From a checkpoint of a small multi-label audio tagger: batches of 64, 18.9 epochs.
Rows from block 5, named by matrix and row number. Rows with one number belong to one attention dimension. Each number is 500 + 50 x the weight over its row's rms, rounded and kept within 0 to 999. All counts start at 0. Numbers have three digits each. After the name is the row's rms in percent of the matrix's.
# q: attention query, key and value (stacked) (model.blocks.5.attn.qkv.weight, 576x192, the q third), inputs 0-191
# k: attention query, key and value (stacked) (model.blocks.5.attn.qkv.weight, 576x192, the k third), inputs 0-191
q.90 106:507454632527424484585495529494473329464365488497505583514665484540352471500564436439519537549507494501513571523490495506489535506459311510498491513589537465548483502493540500511511444510421418528562458588540598502510534405508395471507495451437553434520518484490449538520483511457514488579561535503494429501533531580505478498487417553484550497484480538465568528506508570493607496449509488477520486546525538580490532491525618523454474516511535452582497495577423545516500502503518522477515529609499442532503507444515496494474474496518500513447577502486445509587471578479494535547
k.90 094:492507397481508516482470544549571564493622534475354603534427501443448439407492624586497498511483483488529436491457473440596467489486497534468477499455514552451513507500508425436415493496498626389479515475445563501444527499522556409576483465519394567501487501469488489494567493555412448414511501499450486440506549504511519475489478351513448491500492447564402496491512472549476518487446501520453504453483396429539499461501408456502489464487548535466504521390608424504491465553449452498506392395530530445489501426433564503573518510499485420474495423501473509500493561500496528510
q.91 073:483449537279495559553465492502448494549497443536571537447509494497500483432577491496457647515502486502504498503309496411494497472566472579563524460561478568521606504473454490538521502504488531503501533523497503456497499505552502624495492486500492424496526435500530508519491448468541448498447533481530500497441504522502453428546514501582568574442572516568593516604553516431560559458502524546493462522416568504436433497455482537512576506531508483575463473508546470512527502491475481512513499499493495471460504438495447492498464495504474421508516459378497501494510494498251553517
k.91 066:557500450671527582527458511512447531506512485552490441432509510481503494499512519473504535526502552594499361504576509542554497526489581504544503600632516495484543524493504546585492501459491483462437498522501450519509505577446557549487441479522542514491533502582476506438524523550514604480502453498501395456431440408558502488470500405350491410493451503552500433489436480461413496510502396533504583494524552500500503461455506494543509498477499525471474436482379323486529498487426497507466534527544508525495469508511505529500479422501545447373569459460494453570629410484560520500
q.92 074:522505525491509485518541504480524516471504514478512515473495473504685475535500453492451507491492517471472472500532563648500429427416452490548489505398502495477560506499496458513473488508596466492547502504522441538486460592531503547501516516515486511475538508546571528479443500485497504462528545495486561303467510407476430511519488499480440246488518431553465560556489524480527496474483469480500555489467460509526426491492443531430565525465456626355447455545416491462504492484501619456578561424544506518605498517408447487451569459509503503492500516517501540538585499500542459452
k.92 076:510499530594488500500488480499487516511487446583501476589499525515496468594431502371479472549494528503512506507524514534468506548629487477413438380469496566520477450573463507539462631552452454513498535505525552504511563489494433493513546370378478498493515519543506524590688499492501440502507499582485427540604506503505538373524505569513505630499459479477540432486496516489505482532507499448529537466491514499414496525492410581459483571531550521504537494510505538505487587467395339506537479494461504505495500526485484467497505541499581561600406586474499547499436570502521528457
q.93 078:465522679339502509445684442503535503487478509520416499492444498502497462552516502503512501477482510499505498634525625515523506527501582564494508501511494534533504518505451436530517531487496475501539458640494450471507499524479606486490563486597512510508559461463454496590545370526506500434550520500496507508543468487449473502531419518502611504509502497482564505496532520469519519311519515504499459487504499522490498467505508506508369402509548409544457416483567462480473471489515519567497552444554424487466551498616526493452471453496489568506591520505528503490559510445470480607
k.93 079:498387411501501471529451569504474513531572493488457472493537574489455567564522495513566581497484495408546410465497497528497484493560505483542523496496507501566495490379489567488473505315501576514473502493441462499517464583505501614502423548488571503429518501563494514547482489503485530497553476494505426355502480433564493482556508519496461429455518477497343466516519522500466506465519501670496522456389487392494516585503535388504533413499522502493580531567447495469506504476548455498479571490601523450374489536484505437506494503441472457565581425548460537569474486542507502475
q.94 077:529487496484504465492477513422491494467507481498507550465487510633516586285502501487553498386506530496507514467508498513494450383504496562599501403501501492494528460507373561500508489554530495461489501466547516362507474544530488507492470502470538521592502500555454636484499488515541506500493504494476503494500491498551433480618482462490516447509498505508464512522442442479499490431457569567459459511350470500490510497494481481534494517531437505508489434545511501488509647382477544421528627475602516521497404501489511495475500497577482478400392631549451498445585522492491533444
k.94 084:508633697535508502541495487572355496581553457541490420498502505466510470491587481493523498453468610486460458583540501533482523601547600428436449474495485510576440504501560443589492534495420421512502496521496424495502511536453552541506592467510349516527565482510561508508688526503501477461473492507540472492547470474536463488494507549505500497527500616514523460476501439500531524511399495412509520496488545506453515501489440531538435593507517380516590473435515407455491445547557458499494427541502493499491525537498494496501495519458508502550531549550482404505505548485587530502
q.95 094:491509615436529472522615449509395486446517495478493485496510584436512503486487548473482542500399574530495458483347553583534557514492519527550500491526476326531530510485620493512511510472565488489485582554499589461545510538504456495413562460521500461512481446548492494521375419506553453501515568514385578504480454502490441631503545495494490572482518504427507416504613510447469525493505498463479456501498483501431498472358430500348512508540479567515486507502485503530501438521492515531507529486606501432453498536504476520496513403525500518482448515475485398519389484505419464479
k.95 094:562574416497435465461484504502556500533505552508401493496471439507436514513369523515582482508514426434503437447548565588464548499489515490511502488419489492427470499479499484501519458634418535523564482376447470503480479598435562496515520528495497479508508510593497490431521553540505505475495457519487490501472545439558495569497470498510505498472515504609374491491425495555515631515498496501452557492501524489500488527452501493474520483497495470478472493505511373467522502325515478487471380503430748491548550497522509569434539477468459507499524616510584509531524489548550499511
q.96 124:533457507504539501478548537554511456444512602512499598476498524508458439511431505593561494493496471491493500558403489453410426536476474419487567468492543528533499513555467502501420498503504503465501578569451629602546492524490451506537499559496507457510553495525576498488461526483484434485506471517485487506505533477508537439501522567506426546492495512514497502470489513513468502496470540498541596491505378494511497503500477547479516539473517488595499665504426511448467460486508560486488443586506477486494510589565435579519504440495531484548499452735645650513642498499608546452
k.96 130:487574544460494585559389602483541534418547492501491504582536482589505437522481542459409499382489513585510461482492537560512498501486512528589445342495511446500465523494520475502427509445520454522532445520552506332506538399473501472495477526504518560487573540535570435497420464496466499468591585539483444514499526456503490493548506493489556462420492595502446529513518501489521462517573500554457503502415526522537504558482446484494528436574489467563491513526518487501360501481504496501498597558487517498480486484497463509468461535510499476776555508479523469409514458489482497475
q.97 121:457450372390503509573496471510502511549481540488544516376494508503545481481469457513555524448634545507527425522511518528554492503538396535530479523507490596385443510491518521500496538499494509469497487511510558475442506457450524491483575550522499606500545506503572487490482486480518453593537530476536457498564506552609460391530399522503395496464542472386460494469501499483509507506570505407462501500468479501511568500492377499650547501409557435476552508496515552498488530562511503510415497462459511612322507512499478458465487586518543507492449499359491595480506587507512471510
k.97 139:548357479688423369519432477572499467461502484532471496422458477406540488507299449509468525607505494487501623439466447481496507557495503505484473413387508505427457505477499540505488511503507520521443548362509472519473507552488523660426497521503499562528473481502503570500585555497552513505536503450516525395543499505501502494528522462470532486497524495510503464466485488392466522460497496611534487501448497500464524485501699524515504505555563445503512499504575511493509471391550493521496493500508524556515503491533509491488540439495474542480547525616519493525524504491506512517
q.98 112:476574509578541586471463555480383503448482504560545494613440523519388527521456504537497600499521483498499526504494534580491507520520479620496517415585522463536552503507554499520658495513493515497478515534509579479506619528481462506546517518550535444495501489525484509567467474540541447586499604496491549497517577509364534524501516518580466492582511582438493518503537499495495467572517469472502474467488555536506577535559540488373502509442521531503504501492480502478447531607507479528325557539433414551494506527505443517495514508581494530474547363491468458471524615500546639490
k.98 158:441575471440483538486500484490519515531631489544564618503492498504519507539502503497427534344470514540503499394456515493484518505473559575531495502500501446463504496500578497499455476480509422579535499601550598361519487417471505497459474504541532512511503524580554488492496501464480518477537570550529384503523498545582484517492468516509535475558502487483612556494499499485522500419580519480447553504465469530504591507501493504369486530393399499501441514583442486499513496440570536605578501486530459431522456494572537468633488591516479524556510515482350504409519498503486564369
q.99 110:576469434468458584497367493438348609460454501498503474621517424509538491498505498554438482478557517500499415594508466506559530581532550433540511527498503499457467500550502515456449502500641574460476470510479468454523494510441535509422528571540495511517480500536504496465502450525510550499501504498593411556449496520510470495500520291473492458436551497505509504436494535496448533509528575390496503503409514499573498517595530462557497553337499462518501494488498547439524497486494582489511523494481493592557482502510503489493520497515508463463478522487498563620446645502516421599
k.99 104:534493497506505534476490475543509494500484479573478520577476587436568523478498522480478498486526436502499568398497560583502485428387500483500501508495493497504444559527567494485618490498521537498476425564505506433497521348476459503525489501507516500498518516597507517479496505497513606504500391497389493539622513461494501509503499596496434495470582409550458508538455500470588517472556547484501524480571329472562499511484500380348380583517532573562517475484399476485498513506502430579543507536450494535576523543501491478465508503530399506547625501495464590497459477496585452419
q.100 112:472514574490500503520490473517472411466492512500548539820488616504533455484516451481495512502477492501499511522430582549527503521491450446517559489498418488500470491363457493491573499499493528501491503473421528414490505520455529493506487488415503511522505525498541469481513518503487481554492494411524499552434470489496435511503499460537438408507463564483499501488493458512484596471573463519506491507502518466511495490494416467407502506481362527508505455593492509415442487560541516507438650548490434534531450676498512506511504574555498502469487453371405500473469504497515500563
k.100 092:501522473620499491511369616498517418460537495471435349518455575491494481491530449606516497510529487487508607455539562540487501402468501496434452501501503549516494501496638504524421501522500498483504517558516583594459519702550499521513498515486491390446411482518452536468501516459528519476499525605501437332598495526482499506505517541503500507542592496500500496531463500498545495546435446510500381496518466495470500494486506487448493497526505589486495524419538501469501525478503483506510480520488503478440537449521498494417543509593496498513658559497469501367543454500507422529
q.101 097:486498574379476501502612433505553570566514573483504532612469495607471495560453568384523518507502510465498501527528509563525499502500499462526501513541494478486535514482493527524545392591500517453465514537440499438482522496550448512522575537451427543509493491436526562300535407494489496549486531442490498580465462506550491539504509482513501440456520420503498510500502501538538482502444515565505487478579563422513504457481470564510537410435441528486530490611619577522554675468525501575469499545435562658479588502503430477533485465526544504421453518504523450568449503511536445494
k.101 104:598538578540499531557501448512502498504515535564427465500480412611504514507516506466621472452623454445501472510610497494499480497533501535481506514539492522509452484539489515554439501518489535528497493464479504505470448574496490421397526548636499497527476469473510496503481555471485492487514509514411490504498529554460504510590553625463490425520425434553540527497515485500527505465415510459511520507512515407503470629598663560527569489566652522481496493500507500566558515511466506498534527459471485347468451489441501422564491364502514365420495516464520472550526502460611506492
q.102 110:470504422526600453527431515526497421512573481550506550456457505453614579510514604535528510505449549467497528575607477526482534555487497527345427506508531402524484504512455529501269492552472492510475533513507489544507473518539517432470520449498492505485491485539472497499553493490505517486527505492442556459494500419494512543460498472500602519545476518421498506583508576562503400525315496487522354502498530497487506478415529513506519493519564504512549526496529509522558532484478460549664505561487466342427516378483496539480487545503491459505522520497510505445494489501555514544
k.102 122:489480568439531505552597550524481477432487465489481568618559551495464365480569499423466514499455490485502565436519465557502580506491479504596512489397503508521419500419455505501655496456545522538481547532499578524486571518476626409460516623504519519543554500572476509536496540520518499481505400448489376615544471515368421500510464518540488505506487544490517502509521492497380507460517505517552600492501492602506553543510482488513416520432504512387435560494435530476414502579515507466443506462489384537521400545501467481607488501502509504511463485452491440478524524498498485471
q.103 092:522467552469576489496525488465353550504525499429519445498526443532488427507506535524641504545513509491489538483482517537492528501517532450584501467481491446450419492432627515507472498486588448490474496510497483478548502458513451495489486574442531530515493501511456478700498441508547495476321381455414496522567504501425497510539611503458497489478518440591567603524499513497469620472454498515498625484529506577530503507505410492429499496380492311498454455507501496480501443496498483459495432557486492529528445481506516518416494487524503500494474481487436413578517467497492483518
k.103 085:500552474474519513394407642535439499484532633486466491524517423584516498539482528542510454515501530523514492439434503449468528439481409509476496518477557398491458494530501473536405604577497506438621516496545515554509485440605599482504501446524509488515554495537484504480523486435492514514457509448500614484487475437522482402511503492499499541498494564515567448488477600484508401498661500465520415456528492412541500476523492558475522492504592512475501386528393479519542564460434573498503455497516488521542505425598510506362502393491475521416464496432578496508538511480498516412
q.104 082:505484437496490499499484428464537457610525528528426500506462493497487503497489506415419442503491362521499509484491478508534516575526524600549535564441499488479543496454504516579518557466503411489504516496427503522448479499486444510503496563505500507548511496615494490471479481498586475468505470425469541506493525612524534486469524513583495629449719452505433498493534513507527521460520508460565522499547486532498501512503501497458517605544582643501536540438506511500355498494562400505460603488573456491515481343506549395476450524500414469630490471534528508490473484485491465606
k.104 082:490530497498357428501394510481500510492503510447477462502575565509508554547507552562524497490492502486497428500519438520483482486510593550366551494487486525489473504540517524512498566629449625558460624580516620493499506382482450460516505517489626513485494501491482497388504442503499502604494535510522614440498440489502497421459468517509432470512506474482481502510503324497495501456431469502487500493483486458512542498476565496502514585544496390471515498564484501503453503499400519457453500500499376492615508503509514575500503542502489396594530412504609405503499450552492532457
q.105 105:429478556501489548499431455500417483516503464511427481483492433591412373497503496468506499489555451511493439464568478428405412435455346542431471510505506478499567451514490487623527466581531531446540486531489549491472459638499482508474498551501484525500479520327526389510487482461509565542554494556451520541509557507486491495554498538503513543489500589358535524488478479496505444562405408511502372516551507471522490460530483537512474482459519498500556538588397545503493543484494506501513469503621505493509511510510500499555522365467536507497379542500498467389502562510535513585
k.105 109:532522462508565506526599474528492424508554497461498493508376522535510576533501462530480488489487473501500505500564503520557523419532516506666567503498587496499412468489524499479521552478491400486414505503487556447528494488581476514530428504519501510507462489508511484536474583475452529491479540495393340489486525443468519487492497438505484454542526462474511428481497474504483546511511496498555745496478495521479497497480502457511511439611493496490514508508409508443475467538499452520544484511482643435459508499498505546507376504502479457401544450663486399637496501571534580551
q.106 092:478457492523450488520499550511509457521516451539580464533465498469529328516515515492446539547561530504454477524488492480511499404499434475487442533495563592467506500573377584566459565509498499542522499491582501558585410589433502486497507521503504485569434497521478507572510498437472421508449391476541529504551534559431542485486589473486672491455498523485467511453498507505503399450405431450547500494493535491511514402490501506593500501574501629495403459519375505500600451510466542504508504469463495530357494501500531556519539525598468495483552491429495507439495628501490571552
k.106 091:531441538494596500556468476549485785500463493510471499475486583502514503499630535517495512536474489447456482495450579512429482493501588500614496589500474481503505495426470531510551475635497389532534547515352501493509517409537504503386483457483388492555543468516451503547542504460532462499510493436483451512531527410500495473514475538509454453496501452523508479460559452477468446488451509502497448409503465488506538543509464505381506495495447465539485439497480496519481387447496520481435518521506447510504523485467516576457415517388529464530557523555572369498504483452489485512
q.107 069:488454453514510456543523480589519494413502562479580492593554476335349522539581597532456507502496564489505580482423530442495536474491525493559525502501521385555480512489623558473480608489403639498432534415555495536499559529499589554567502553477499484535517527477500497473410526513486375398518502491513518543416532463530556496477544377488553511493504556561500498516504499502503551514579480528502522514526510411493495516434522481514493479451527550480396420512505500487438441495584476493630455504554509485473508474497515502476382512463503524563515419564459554455506502499474434496
k.107 073:350499495555617382493476381518498494492503366474529503508499490485581510450516581492562493574499500470499501414486531506504493506516472479499509505600497548499489558463602496496502543567492571490550501483561538537494468477497426551497498402493548494453499498489455520487485530501602419539597475603447623508520452487553558547498503562499502465573508501552480497448608422498494473505495465490503498522512437596531540490416496463488488585504457467507514510543494496572504503503478517525551410454498433545682530522512500476484508495508536376535532516366618500500402512530493615479
q.108 107:452474455498498493502470493486586550438488459423531519500443523518446560443431451536519500453382491497501514539505448494467466559468461365459517477477517519506493499503508470494487610497503575469461478472526504396488473494529463460499526513524466549502528470559700479468413448483584496523530507496470475573468538501492456486480487496435457506495480380564517461503499497507436590511560493486535491503451460602542531505540533531581500407512450494538504469507661489499510509465314541500490518525497511649498476583452511496547526454519537315507529415512483558493495368523489455511
k.108 100:582496596482474495503450434388571470503503503497525541450502508541505465491499472437464451501540495519500501495511504503502485503506489614501505538498553481491438518462567533501405482486487500461492447489508453492523470572401508504523504474505501423593440550506502510501472598505513490543471479387480599532565528539477501550499510515533661757415507547468499509494528631517449329519553497394493378503499493509481485582468438490501411507469507498500524483477476466448510490486491415520480475455566514533505477493499507401567444430485548619503526538515489502522487621479489501549
q.109 073:614530468518449496498525508512497564506270467507494527453482534365432489543506473496497489501466437490496470519504543459501460481554507536462367488498452518529529480441455499502463501509504620453492490512523462441500506502494503510537502475477599512411543562481437555501581526536606564483548494430518540466449569556538556516558391552497594562486516331446498463539497534484469488565488521518478524515485494465549549498661485426516353356557506516459471515506473491437514515515524503507527474490510542541524500474475502476488545588439522403506402502504494523506490396487498499523
k.109 075:505503565558489503487482538420464525537488499519448456513604485496633609446496471489509494524467506512478438502480505482557496466429616525419503496543511490578488477501491499501451482423392513532388502488500491546455556425485402437477499483480572516565514508572424479535496458496490511643465528508493522406502464533515510482507515524514501510500494442498510628395554384455477511510687530502508481505530472523500506515490492493486484495470465626568539370449495484523482511503519583505482550352554500501498500613498443489596456488419542545514590519551527529517414509523590539437
q.110 079:561470521540585500407484496486550506551523492469463496582423545385469446524524563593474501379546529450511509508495429241432493546455427496500490497491496519500533397552513417526501499497432476485422487570490467498498626483517508500497423450489504601502502463635566445497468468501531510511544563521516471463516466519468521533744529486556486480479502509456447508521480502567496557390503511475430491505449516498525436577499490478520472461471454497526484426485541471493454504480404515501501498543486504489489597496506497442453490512526415470499545548477502455437499498453501497484
k.110 075:636604545565499501531496438501526343457546491491472453495511456504494422523496444545477507500473511468527479489420503555412513469530509541383505591439501529609481503490522511482500539524520482444600524511605515487450354662488508546508505459533510534533493501489545526516488513502480506498510504449442523552454405488493465575556467500488495561565572534506440500542499577639560440438504428415508485491526520603518506498509500499527548485490525543461483520550436590440490526587461518477499503488673528576482469507503497374536504548557508440465526508476457517571539504539568452423
q.111 094:500497532500529506565520586502505513393515482497500501493495512483443518502549505534506493504513497498501448385534522506503541482502420514468496550646547551530539491535538495516469437485497526509499479494472455500512505459502496390499538499544483460484512489508523534468465444497500426403496509405558573485447498472519468501629428500564630466519379571537579505544550482512506611524504494590475460502503454491493562540480602529476464341478468578500558506556486500565440505548492486682548409496556525577494450473485464502579502273491516472582493433504497464496588486507501466494
k.111 079:514570397504497496476496445480475491460496594486528494536483460509509427528481498490431500627397501346485488509570472535506450462515487561599490531492506392469508501423551500506493493526551511500535493509621533566522495497580493501509495470492479493494483480441582498493499508533512499533532427410517501524679506510442540539650500532506466674497516533450392444517506573498491448464495467503513517459574526500451413411482496476534468550468509529503544527523646508466490495509458510508559600466476500475530455506520490605494508524490502488507511518576492652498500445509649465531
q.112 123:502471504513578512585499443494500458483435466509500532502522568496457510529450593496542503610524539495498533494518511438539526548471575529590469516443496482595493502299520487524442499555475545493512473413546493716526517596471495403459426642468470471446495506395441472486477590516475569474531492477613499515419487437502455410498466538501581601495471492517490462503573522484561503411474493492476465525526642491511582525486481532468468407517549512495478529557471514493484501527537497427505552469541481499454456488501479392581501505461505483494506581491402460490444505495513512518
k.112 110:493496525507399485501463499507509521487610341497354488477470413533511463503483420539471502506544488504491406624557515483531483479565505515516506483500503524445535474565489428521422538513523497537544525509524477538598448505506522433527497580472496492438520538521496484492501369481452443396495493498325363438492493559416527456520495560517502463466459497700435420523499497490511520518500490463499471491466536489512527494484443491573527514394570542486524494498501501534598503505500462482543501503561349485523487518437568510537444493528435504450473502503581532549467399486577535512
q.113 135:497489443470531511426491473523426499500468500497401489506459413504495514492577593484508422581569542537517555364525502531456501519399443421508503487447514500495553521460513439501498492506430525470526529562421471478572465496473535575529438472487512524508448491514501563509521509570493420536522528422465483441528484527479477452421511505498499507591420525445479470505453510500591381455508514560505574494443361528519435469501497533362375499477448501565505560498513491498498493547446412533492469476490405360488525456493495610472511492487438465709502566546428544474505513509594485500
k.113 131:506502514474501494450423435498473535506569563553555504510486462497512498500487515491515558501439494554499522426493361497468509553598544623430496574480493713509536500501504492459531500484499452519385461462501508447497539500622597601613486417544492516583502415587499544514452526527528519473577499512551541530471472457409451505584500498497455424491497503506380514609461541457437701489520494499512480512501490569505449592520493509499530550510555490500487490453554527510514537601536496547517531485491500471527463453554454508517382489518454466450504514543510525438495412501512480536
q.114 159:591466595558473507513683520499501541502569513455451474407409447485450495435500616516550507535535477517499531452505490459480508502455502591475495497606414452475545494551625489465429500499406478502485508511489501656509478508550387528596487538517488472491481502510496492507482436502479541488532552532501443466501469503505581532490480531506430578461530523517498464505522576556513450535499514545483553505545436503475477493460427538632505491491508500587514565540477520506523491503464500369483468496537520345498504489500514518530513381499439486494522485537627492495631532438550584612
k.114 098:394343512425447556479515490502460502460525508541448437530506508507498524520493485510513483559704432501501403511400417496497500491538497427459500523509521504495511499504525504555498489502422679511525503548508487473511527447498501522530476481444481508508487501572495447466453420497498475578502356515494492502469594536464478611491485595497350497462516506534528500527501500500469511512486486475497480473532555487489463482534589409384474496543536491601459536512554492504472507511537470609493514449583497489533500610523498487445545497525387495465494457545399631593482486548508479572
q.115 125:498481430504526608500569462458489500497528518531502509430474500482490594521534508586601480418527500503499482483471493529501502581466533479499497494478505464555497460518500450499421500527387326406496499491485500480557476537530499490609499507532503418548519500445482540520510434467500467487502501480456425376484491574504531481473476512530428416528489479503505498468499505517542494426624467374495520505374459425565499524339463479514419500580498393550496418502499484561526494513413446354495515376450369490477459492502503488533509462469477379503467484617544517511509506500520508483
k.115 154:476669523423484579533527565514417512505521503510509513728477488539485503517455508505429504496401505508512497380580432479438460426524497501510502508497504497493523521439486478509472474472497430492540481669476563495493412506559479497497466553504510462505514498484538463533550541498496517482495548512509457533511512516663497510459469459501548557585423453504548523446528509513516436530573490503502460478453535503501527453471439506560503498491517408453512486540482502481494500436539471488553503460550460475529494437504528535528427439542513471563487404474661477307518484474381570484
q.116 124:516506544573498480522550472354695494539557487498501391264554439563474517452500535517501541493510516513500564509505504405357486504503458517484441489503500453462544501577505451499423501462502495435504522364532460509502500569565528492419510483476501405492476480488639499523389497505509464485496506516443518484506499503509465429501483612543494483489500463518534496577503525421464445431557488371486499504541396494488472495490504586497504443571550519486537562528464495567500524490505512504448487457488531402482484504499451511461463462530581437526505489483501512517499528499441538386
k.116 142:546498494572466498592587383522535518496511502476493483297493494492501461500464565569494512516558455520506461556377560433482498581683480494509468567509486497491560500507512500502485500501521517527469491450515401499503493496465428538483500499514423589488517496505526490456494434512497478538515358529526516500496495541464461606552509452460412455543473544478503500496461510500532666495550531504528524498571505479500489521509555508461489561322619474534520521448450470501506522607498588489402514507541506512585456530511508447492472455512421457474477511511453464622495587501492483583
q.117 109:386489548558455442501375562486423556541547468510547535416496510494526571462648519528518506503573481448459468480499503500536489500538466753517502516560523497513493502630492510500512476526474523525528574554431502530502494496534489396470509540559590439493482502683530554481410502431470491520530431480472491398508525458508499557413541565509558396638536529506523492502475539490457618509481469563514488499579516535483486531498478487576513500505496484502433500502489495500501480484489610512536403505526384472516494412516514499475511500504494535516547510472550509460520458492461471513
k.117 112:402517588437443499459459550461410412510542417466534549649512420503472509503456662365487476553530504502499547525498531499526397501524503508542537512530499430542457507505352497498461496359446566498458528606329486532501496517492622487515501552423437503508519529467489505540485513503511500525411478441502549495503499468492551487497541483501552525469499474500434533497519453415444442559468482497429494500594545503488455503469493505501502478512413613508499508451495494477515488494626479528511515533503460572501467502477512494402549500528504511518607399425428564497523566492500533453
q.118 109:484591502558507485517515507455490516495392578619495434543529492555536503523477500489492487516382491483506549470527439539558424568420542502522502528451514524467503505497567495479500483496431601439558478397456507487530489520553588550487505502517540496493445499479628442380515526490555404523503554479464497483464565524425515448465493448514460523503434450551583606486482489519465476489497591505475490501573264498446503588487503520480565482487571422571623453571594485544586536498531492515448455526499539456432488459499505500462459507418590484456414469540594537473497511499477507479
k.118 120:582444463493499422486494497538506451515491504516504459144478491432546477537492510465505474590529507449503474524494471514506504525504430407557507494514500560470483497491510515427572587501501495549414522453556480506499597466448494526490499430502491564547557500542437512457512544556522631498500511525448583496504501505464503435501502606459479498516505505471311479501499502492543691512462510501497510527579496464526489520456596487510501549620529512520509419461475481484501519560470469447493500518470595505486493503493493507521531488502498516510509539485507476508564504482555472490
q.119 102:575495497511555547491477551480515488597521502526463489497540469500542570575452578454675474634390499498504505632486547601498518539553505494450500493510503504508475480465493498459418492543529488584502479496552491582507500479523494479675505506447502432522551399501563516513494551517486553537475363612487449502537505552564516443491444376562495490432507581468516443468422496511505530495475498443503511501442507512553536474507499514493498499570524425496513556499450516532395511507503644496515559505497510539492514511510474616479508577504573495554569504508493573543469336547498473493
k.119 102:493497667467415557507483521510406525520413482555542650499509513503457494496585452437450518503563529544482614451514491476487505483492360499539505485477469529521502522543471504556524499392507597531461454611501503441491395528519505483471497501497514406499506506546473428498570546537533462492455597550523479593500472509379500501599528514555463512454413528514460509452528501512474460474507490504353432500561484552495512453495564493495477518339599490496500476507638500497500500497501471493475448560539501488553352499489510489481568547478496543551411460504481582482506503491493504426
q.120 084:475518524427544422489539492499498425388516484501396503514520599559313502519490506521625502592500373546498445484504503434457478488533507500510505498355525512477524524472514427563537548385534443540417455507519515470472545385503518584494472479534473445504452497421541481396504479474511488529478520507502524529558475524513487438442491503492488523541518503437511505510501469525509489525500516541486548657477483479504470539370515504597499482503498484488544655498501507518523506513497514475554547514504397557552379492494461497578409416463488505504491487509501371535435480498464482611
k.120 080:565505538500522499458474478508555506528509518626498454504534452525457487548476489474502528470508489496503524489518516382504512371493478479390577511471525490508535499480436497501478418568497538504529464456432511532567506561513613463495540367468508451507477518498391548599494495475518515455574493431565458492542507526484501499537490539514540529538424452436432500518537399513490440450494598543562491513455426523378493494496568454487537416509501532518456533510589590505516559494445488515637502630449561484452512427587507424499475514493412452428476528709521587543490476512494548536
q.121 082:509486475486500472549498491500609477572470455465513529517511637524490502589523462478479401495538543493500458508513594393502496454463468442491470553497530576591504498523465436515578471517572499503458439544466444522444481500575419511410557513454560511535515527498481492601484509477498529591483496513506496371545507506607523541465486519474506499491414478428465579501529525499565494496351442486499528528548593571555487356556500512454567497483479467509518508521504503526641500467388541499510470504492471498606541468542504411444494534645459498482471370464485520494532501502644536482
k.121 074:502515494577507583468477514504482490497497526495437509501456513490390470476512468577553535401519394498443506402368378481498513394495503486593521503434487491490517529437344484486454521385507384479488517494496476482479525561455551502490476582614494502570501414486478501586538531332473441606513525481502496492504496499450493504492511486555596528504499497470494504534512444554450490359516484483477413519505544521507551561508495503500448502508395503510502485563517560532526388495495549498401495508498525494509539506631547512596595475503479493505464439583520421582478538515496521494
q.122 070:396637565507516520555441541514470550475512469577461481467433500582583519447523476490487363433486494474503539447504574495607522547505491491492523624543538464494591494508495528429633534489506523523423528480510560400492564492539649500404440495506427497435509498502604489485514475558433473410483519508472471492449462492412491513471524438511512495504399526467488514504516480500494509492503444496502491406520480536504530542513468484494552635537621510480424448556398503490605502501487515453487533484499345449436458523564458502588571499529489512542513502483502500432554587503487503526
k.122 083:508502446448499488497506502474409500471527513394509503413502506435464443515509537508453518461473617507502601480488439532549498654517506581503504468502520395435514500507506508482361492605552384495477488498476527548531494545529477498461503442528498491607500614488449501491487512487488490503503392514503479521622483466464497469477505556499403456501494514511506432481536453536487500616359575602523428523472503437471553460472518520516482370501478456404502515497484507491535481499539584496560489514416397500507507507588501554376529497595502497509449554422449477583504497504496450622
q.123 071:484442488575509516560549488556419534411542492578469497484498450504374519493630486485543507551529495581501562479438573464424537536547506507498490499499513500483441521493520551499546500451488490530490534461540513570477507490439597515469457562499485487500495499324474433334631559602499529489518599459469462502480507453434487497503387502540483512528505504565467514507487498450510551588602554469496492421589495518497523518503506413502396492457505605509486509517489492425509546427459516516493467400497487464470551537440523587561495509337485493590482644507515487499472515500517505506
k.123 077:543505451495592515498397423502503580467495468462501537454493495627607412476500500441674519500497549516488515554410575499512474587494499511507552422518383492492509485546632519447489486476524503490581490507511473539518452379527497444475540486498433515529495487487459633489514495484621459489546491534524366484429467442516511503516486524494443465535501400477442433563508598470540548502488503548597561504509418510502542450394521506588555426596483479463447506567479487502516466456506497455640499503472422485507515540487499621504473526527483482482501497501458515415495513529512462554
q.124 082:508720545496540497517397504498475454502409449511492502499498570457548492499418483529488511493566461381508491550558517505529493497511510499457504587526494529370507508465509554354630496449501519553453489447497524490501457499497585475511500549476497538430501492332511501473527514485487500549540600501473559518522497498573471527472511426607415500505499524492530442541497468602506452502498456386520503477498532488487431518490509488520479489531540520514535532436515556505693512535580422428503499501425538513608594572509497526465548538493500430541512502535572523502487534472499429555
k.124 075:527378561507501597497569513375516532496506543580511467494494492439380524493481441406546574403491513496505593497516372371470496501489563518509515459576490541436519497508495454504419475527482485418500480539470540441438447535493527490373497519488371484471584542507499432522440487494487462496501390521507476499499524634510540483497451512421475460499499508640630475503568480465593468510414526507493499484451397513422490542537511496537465320495557510508562476490498494492538568484501503514522466541491495460465513582506505500475534411500505485490422529441498407497517507474499512513
q.125 079:632503510509555489566512463465510623537496484497497543573485460533476474584545491507445502446504502510468538525476470684453509509509549370425521495506502444488554448435560481493613512467488495559492640504443502477490479477506495510495509518413499468498539519508502510399520580484503456432520496488499513465358509501524477533278401469594503512441497467414556475509491490499487506509511570438558517542538515522442450497573492598503493472495479431499553539500590503504501591484547481485507510498570496368582488505481505487536464493518513465533490505637581498504532552427503481471
k.125 070:335462511388508501388497541462530474495504653503591621498405500512501534470433529465500474484527479492505484594485428483503518534494474440503507461540562516493466504506504505496491499499487384514461512459434512529488515525430397534564433493467505485521509487592533559425488424499587512511475500501592453383560518499503514498488550547500469506545490477528516495424439542483474488493473539486504505490483469486434500500545393441489463506605476471499573494490531544497453499368380486420523375536479464516568553475479473593426495404524522492418517490468396467504432559579618503460